python train.py --model="image classifier" --dataset="histories of elementary cellular automata, time running down" --train_examples=147500 --image_size=40 --crop_scale_min=1 --horizontal_flip=false --translate=0.06 --targets=["rule"] --num_classes=256 --arch="preact_resnet" --norm="groupnorm" --hidden_act="relu" --weight_standardization=true --depths=[4, 4, 4, 4] --kernel_size=3 --stem="deep" --avg_pool_shortcut=false --widths=[48, 64, 96, 160] --label_smoothing=0.1 --loss="cross_entropy" --init="torch_default" --residual_init="none" --optimizer="soap" --beta2=0.99 --learning_rate=0.0032 --beta1=0.95 --shampoo_beta=0.99 --eps=1e-08 --precondition_frequency=16 --max_precond_dim=512 --merge_dims=true --one_sided=false --adamw_lr_other_params=0.0015 --max_grad_norm=5.0 --ema_decay=0.99 --max_steps=15300 --batch_size=64 --epochs=6.6 --lr_schedule="cosine" --final_lr_fraction=0.01 --warmup_steps=300 --weight_decay=0.03 --adamw_weight_decay_other_params=0
Rows from block 10, named by matrix and row number. Rows with one number belong to one channel. Each number is 200 + 30 x the weight over its row's rms, rounded and kept within 0 to 999. All counts start at 0. After the name is the row's rms in percent of the matrix's.
# convs0: first 3x3 conv (model.blocks.10.convs.0.weight, 96x96x3x3, standardized in use), inputs 0-11, a 3x3 kernel for each
# convs1: second 3x3 conv (model.blocks.10.convs.1.weight, 96x96x3x3, standardized in use, transposed), outputs 0-11, a 3x3 kernel for each
convs0.42,096,199,215,194,251,204,188,232,227,231,179,264,207,220,232,236,186,194,203,216,168,192,241,215,183,198,179,190,206,188,190,153,184,215,176,209,199,173,132,185,162,226,206,168,203,185,246,189,209,219,169,190,214,174,193,180,161,186,181,211,234,244,229,193,229,214,207,164,163,199,192,199,148,184,296,249,188,220,193,192,168,152,187,133,188,180,206,217,193,175,220,147,173,161,197,157,167,202,186,222,196,243,221,177,204,191,158,228,202
convs0.43,103,214,190,208,213,162,199,247,209,207,213,226,206,176,236,207,186,197,221,213,241,173,165,141,267,185,214,221,161,204,242,177,194,205,167,198,202,206,193,227,203,219,231,215,225,180,185,213,179,231,216,175,176,165,160,197,242,158,233,205,200,142,175,221,226,165,173,207,213,207,221,180,168,187,155,248,148,154,213,220,195,182,218,197,235,203,196,221,188,237,178,162,201,173,180,214,219,187,201,217,187,236,202,217,181,198,204,207,217
convs0.44,093,187,243,167,229,175,199,212,201,197,188,226,260,163,205,197,182,216,197,192,175,179,168,210,161,200,169,224,249,198,163,175,176,253,233,172,218,212,173,211,215,166,247,228,205,187,199,163,185,203,200,161,199,197,210,201,250,181,230,192,195,203,209,199,252,213,232,260,213,211,232,185,187,169,280,244,168,212,192,169,157,199,184,168,182,167,153,214,173,171,254,182,209,223,202,230,201,226,232,245,175,190,199,246,179,169,189,208,209
convs0.45,101,232,165,185,211,181,180,166,219,203,153,199,205,235,164,205,207,134,211,186,181,218,192,167,164,201,191,174,163,146,196,189,205,141,186,195,159,220,129,201,177,185,233,187,168,210,272,210,187,198,149,183,245,170,200,178,168,209,222,165,175,182,184,186,214,189,230,186,148,181,182,204,200,163,273,227,180,303,202,220,212,224,191,214,140,205,282,165,150,262,188,200,233,209,219,196,176,251,219,203,202,246,238,195,215,215,201,199,202
convs0.46,076,176,206,211,224,205,190,156,188,202,142,273,276,244,271,202,182,186,184,166,169,196,196,149,217,172,159,218,221,199,195,202,190,226,209,188,158,178,179,204,167,165,214,203,214,227,237,154,174,190,138,127,246,182,177,192,193,128,196,179,146,168,192,167,218,205,187,247,218,206,196,201,179,152,366,277,244,312,233,230,238,149,213,224,201,181,224,203,241,199,225,187,164,196,207,186,218,174,214,207,178,241,273,236,229,235,240,258,216
convs0.47,096,165,246,215,197,184,129,169,174,198,225,230,229,231,254,211,190,223,184,202,191,180,226,167,186,217,211,192,173,219,157,234,188,214,239,226,189,230,213,177,161,158,216,241,180,187,205,179,225,201,203,260,242,178,182,150,168,210,180,191,204,203,199,231,204,180,213,208,168,179,186,198,232,160,201,206,192,214,196,140,226,210,199,179,131,207,247,213,181,146,193,152,196,202,190,212,222,173,215,203,183,248,240,188,225,173,206,187,245
convs0.48,103,227,142,219,248,233,159,157,241,213,190,195,231,196,217,217,152,245,198,168,191,176,207,174,212,204,205,202,207,206,200,169,197,196,208,164,163,238,228,190,166,223,187,172,165,222,140,174,222,265,213,186,149,189,191,185,201,161,177,241,198,225,217,263,192,197,200,209,240,211,179,183,190,197,185,205,247,176,165,244,249,191,219,206,161,250,177,192,172,201,192,212,208,185,204,265,193,194,234,255,214,178,170,204,216,178,202,208,218
convs0.49,097,212,182,189,227,249,214,191,235,201,192,218,210,192,191,239,173,176,210,223,163,168,192,199,183,205,223,184,213,202,158,210,183,197,248,201,190,201,174,250,173,215,211,199,179,189,208,162,224,266,208,198,206,165,187,214,185,181,165,234,145,216,210,186,242,179,161,215,204,166,277,273,158,213,184,239,205,192,177,175,179,247,245,191,172,245,203,190,208,218,181,215,166,233,239,211,272,205,167,267,209,139,245,233,181,228,155,139,216
convs0.50,104,176,209,198,186,225,182,152,188,213,203,214,191,189,191,202,210,157,203,210,214,189,185,268,219,227,212,260,158,132,186,116,232,256,215,224,225,227,184,268,196,215,239,198,195,206,232,219,199,182,139,200,182,244,177,195,168,215,188,223,165,199,190,190,168,152,200,156,150,181,188,211,262,233,276,196,209,213,189,230,172,184,224,203,132,202,203,214,228,171,192,230,200,198,206,133,227,247,155,183,219,163,234,204,191,156,215,170,188
convs0.51,102,219,173,135,145,195,168,178,184,193,202,183,216,173,192,216,199,167,186,201,178,230,184,179,202,230,228,187,161,156,260,170,166,230,218,211,244,204,156,208,168,184,225,224,162,226,263,214,171,202,216,157,204,164,233,202,187,211,265,279,189,235,176,186,230,223,179,199,169,152,145,211,221,191,207,229,268,260,176,257,174,219,203,242,258,211,221,210,270,222,159,210,197,162,210,231,250,190,198,219,218,166,189,184,170,183,169,188,161
convs0.52,104,188,165,183,194,197,183,219,220,183,184,173,224,217,172,197,240,233,173,213,188,157,206,200,145,225,207,231,177,199,203,240,150,187,247,193,201,260,211,225,195,202,228,197,196,165,228,211,173,206,219,207,152,168,207,220,172,155,187,227,159,198,216,172,232,234,207,144,220,189,211,166,238,259,243,139,151,222,273,162,149,240,228,202,157,184,207,232,180,189,244,201,203,203,238,216,180,197,247,237,164,174,224,169,154,188,208,174,137
convs0.53,105,98,246,195,205,255,172,229,206,150,224,242,227,232,216,222,168,202,203,191,232,220,157,216,220,232,213,192,149,220,252,186,255,218,266,193,152,140,175,273,240,223,189,238,198,246,185,245,222,243,191,184,185,202,229,205,195,171,184,224,129,203,199,174,213,188,173,251,146,222,182,245,214,186,226,204,245,218,162,167,139,196,228,240,219,259,225,204,246,205,189,179,199,235,261,262,197,204,223,186,188,211,185,219,233,137,162,199,191
convs0.54,095,161,192,189,207,178,210,193,229,207,240,226,239,193,214,203,139,177,142,203,199,201,215,199,227,163,254,231,145,195,139,174,202,176,152,240,280,228,234,197,218,195,157,210,214,182,168,234,297,270,225,187,180,208,160,179,221,192,204,186,191,211,164,183,213,183,198,228,183,154,232,140,173,205,210,172,152,181,199,227,210,184,185,178,209,183,162,226,208,238,238,201,209,181,169,188,193,165,212,207,224,169,208,237,213,216,205,186,207
convs0.55,095,197,171,184,189,185,209,146,218,240,149,160,202,202,189,120,129,234,249,203,208,212,167,207,212,172,160,179,180,173,206,194,208,215,212,231,214,192,229,213,150,204,210,246,213,203,192,197,163,167,177,157,199,258,216,193,222,160,216,259,238,168,216,208,217,245,218,173,182,210,181,184,204,257,202,242,184,259,248,120,227,221,202,210,211,177,221,235,204,190,219,185,176,220,266,239,242,182,177,189,219,174,254,249,220,206,156,228,218
convs1.42,101,206,218,242,238,251,177,196,182,215,205,183,194,225,193,249,236,198,259,226,212,210,180,191,209,173,208,151,242,158,227,215,241,230,166,175,157,209,224,250,206,184,162,196,207,242,294,242,201,205,190,189,172,212,122,202,208,211,188,158,207,207,251,272,164,214,158,225,176,181,212,145,161,205,197,192,202,163,172,222,192,193,192,212,177,192,220,167,175,214,142,170,165,246,217,210,168,177,185,205,200,172,223,194,250,250,214,170,206
convs1.43,100,173,171,178,215,189,174,157,229,213,214,147,181,206,180,182,204,242,233,234,247,213,193,232,204,193,169,220,179,153,179,194,251,229,195,235,183,166,222,209,212,246,212,219,240,232,155,178,210,237,214,156,191,189,176,175,200,233,184,184,171,210,187,236,211,224,177,203,168,193,229,190,213,198,188,197,185,174,211,224,257,186,161,218,171,183,201,203,241,211,193,184,203,170,124,177,175,232,164,177,189,229,152,235,205,168,185,211,216
convs1.44,097,167,206,164,204,187,168,221,191,232,174,151,223,232,201,215,230,214,220,187,203,212,215,182,214,243,177,204,209,187,190,194,207,199,250,278,140,210,175,206,174,170,173,198,171,136,217,238,149,187,157,222,190,207,243,177,217,199,192,198,176,226,156,160,194,181,168,226,182,195,254,237,194,189,187,195,199,179,218,203,152,239,178,205,219,185,236,176,201,182,193,249,171,195,209,179,219,218,198,164,169,158,233,237,204,166,220,206,182
convs1.45,101,216,181,203,227,178,190,150,208,152,217,199,169,243,178,178,235,219,209,159,173,183,241,188,154,153,164,217,194,196,148,222,190,190,192,194,203,197,217,181,203,226,204,240,187,160,230,172,138,188,188,202,232,161,192,140,209,206,232,188,157,223,204,226,206,179,218,257,165,265,181,168,163,162,102,171,218,177,159,244,227,218,195,222,221,210,174,184,239,147,181,212,198,202,186,200,216,200,180,189,207,173,237,305,228,218,201,205,213
convs1.46,093,203,206,201,244,112,246,229,155,191,240,297,253,229,234,240,188,218,237,178,196,224,144,220,174,172,189,190,214,205,197,181,233,195,211,188,214,199,209,206,195,206,230,151,173,182,234,267,213,157,208,197,123,192,216,213,222,181,225,194,214,236,180,202,216,288,203,169,182,177,265,156,234,215,173,205,285,190,202,231,170,306,183,166,187,229,230,197,225,195,206,183,185,237,198,207,207,260,185,204,243,215,184,188,236,201,171,183,184
convs1.47,092,227,213,215,313,217,179,158,128,185,245,198,212,159,172,158,198,204,220,227,205,176,260,238,192,152,176,132,229,156,156,188,209,196,189,182,210,212,207,207,200,219,243,181,168,169,177,181,206,155,169,182,216,148,162,255,175,188,207,215,245,182,179,191,214,208,187,203,206,172,167,204,182,218,215,246,199,213,231,140,190,225,236,196,214,219,223,207,199,167,215,250,234,275,184,167,191,149,207,204,215,211,156,235,162,159,184,171,229
convs1.48,107,194,222,251,227,183,210,195,248,232,257,180,260,183,224,228,211,222,165,200,161,200,248,215,237,190,191,219,201,268,163,174,175,239,219,172,218,243,239,221,221,220,167,231,237,223,190,224,229,220,191,191,170,172,213,193,191,229,195,158,235,170,199,197,130,147,255,155,185,219,155,164,256,278,233,203,155,286,186,160,206,254,189,235,230,180,201,199,260,191,230,171,193,185,167,157,214,139,232,143,198,244,214,174,239,215,178,145,250
convs1.49,097,159,196,183,175,193,197,181,189,177,169,231,215,148,219,132,183,221,179,214,220,212,221,203,172,170,177,161,215,251,206,161,200,174,197,199,156,237,167,181,221,206,236,198,170,155,225,198,148,212,218,149,217,226,145,158,192,180,135,158,222,224,216,252,279,195,230,232,204,154,194,165,129,172,185,221,169,177,170,220,205,206,211,204,229,170,198,219,227,210,197,217,253,204,210,255,193,177,241,172,217,241,219,163,199,189,174,232,147
convs1.50,099,220,247,174,222,238,240,174,194,179,169,212,215,223,197,232,216,191,207,158,218,188,126,176,196,181,185,177,206,274,188,167,228,196,135,179,168,165,235,211,224,243,224,177,169,187,182,174,270,234,203,227,203,207,241,248,192,200,198,200,195,200,241,174,157,167,192,182,232,229,193,200,177,211,132,167,139,173,180,227,214,179,197,118,210,192,235,239,169,243,180,191,229,164,126,213,187,186,245,186,187,156,175,224,243,213,154,207,164
convs1.51,103,232,144,188,157,208,254,215,150,113,192,237,206,236,148,214,206,193,179,198,235,219,266,248,199,250,219,252,192,219,164,207,194,196,172,180,186,220,134,214,214,222,202,231,186,177,213,249,219,220,239,237,196,215,167,215,231,222,267,172,256,253,251,173,214,129,211,138,198,175,206,211,158,172,170,226,207,184,223,216,276,220,210,191,197,182,228,219,265,250,264,173,187,168,210,207,235,180,208,195,210,238,194,172,242,244,269,209,186
convs1.52,100,192,263,177,200,207,219,213,204,189,192,207,241,243,204,194,129,214,175,224,224,182,231,214,238,218,218,210,229,196,217,199,191,173,168,204,172,190,226,195,184,194,216,226,175,176,129,211,208,189,231,199,210,185,227,165,152,205,178,156,153,214,209,184,197,215,183,205,171,259,189,210,155,215,213,174,207,236,175,215,199,214,197,170,188,172,178,185,184,183,157,215,173,226,211,231,156,166,165,184,175,170,234,221,190,202,196,224,202
convs1.53,100,237,256,149,307,148,213,174,108,293,191,223,230,196,191,172,183,185,162,214,225,173,277,198,225,149,207,217,244,263,188,240,157,188,154,198,262,183,154,157,205,181,210,185,224,207,235,242,215,229,204,213,183,161,175,205,178,188,226,180,216,191,234,230,171,267,253,142,198,195,181,237,258,168,226,207,197,202,178,246,232,221,210,222,223,190,185,204,190,225,227,219,265,235,219,221,179,216,216,178,184,139,229,131,189,203,164,154,201
convs1.54,098,178,193,198,156,205,176,221,167,178,177,163,163,203,207,183,193,162,143,213,199,207,180,200,169,235,170,246,145,148,194,177,193,129,187,161,207,215,219,244,170,198,200,227,216,200,177,135,217,226,256,172,185,196,229,154,229,244,175,200,214,250,224,206,226,198,179,216,237,168,173,151,236,189,184,178,184,253,185,244,163,270,213,186,202,193,200,241,198,232,168,245,175,177,225,192,179,231,182,205,177,187,214,184,232,146,244,215,219
convs1.55,104,228,208,224,237,230,187,215,185,185,241,215,225,171,166,207,192,213,230,237,272,193,163,210,221,232,192,200,159,173,190,181,200,158,183,144,208,243,204,160,209,188,254,219,166,172,171,210,193,230,220,183,184,179,181,260,164,219,179,222,196,176,164,189,191,189,209,186,207,140,179,239,203,167,201,195,181,190,194,147,262,204,197,181,207,166,188,244,187,234,161,237,196,219,213,242,164,238,182,185,186,193,246,220,214,212,203,207,216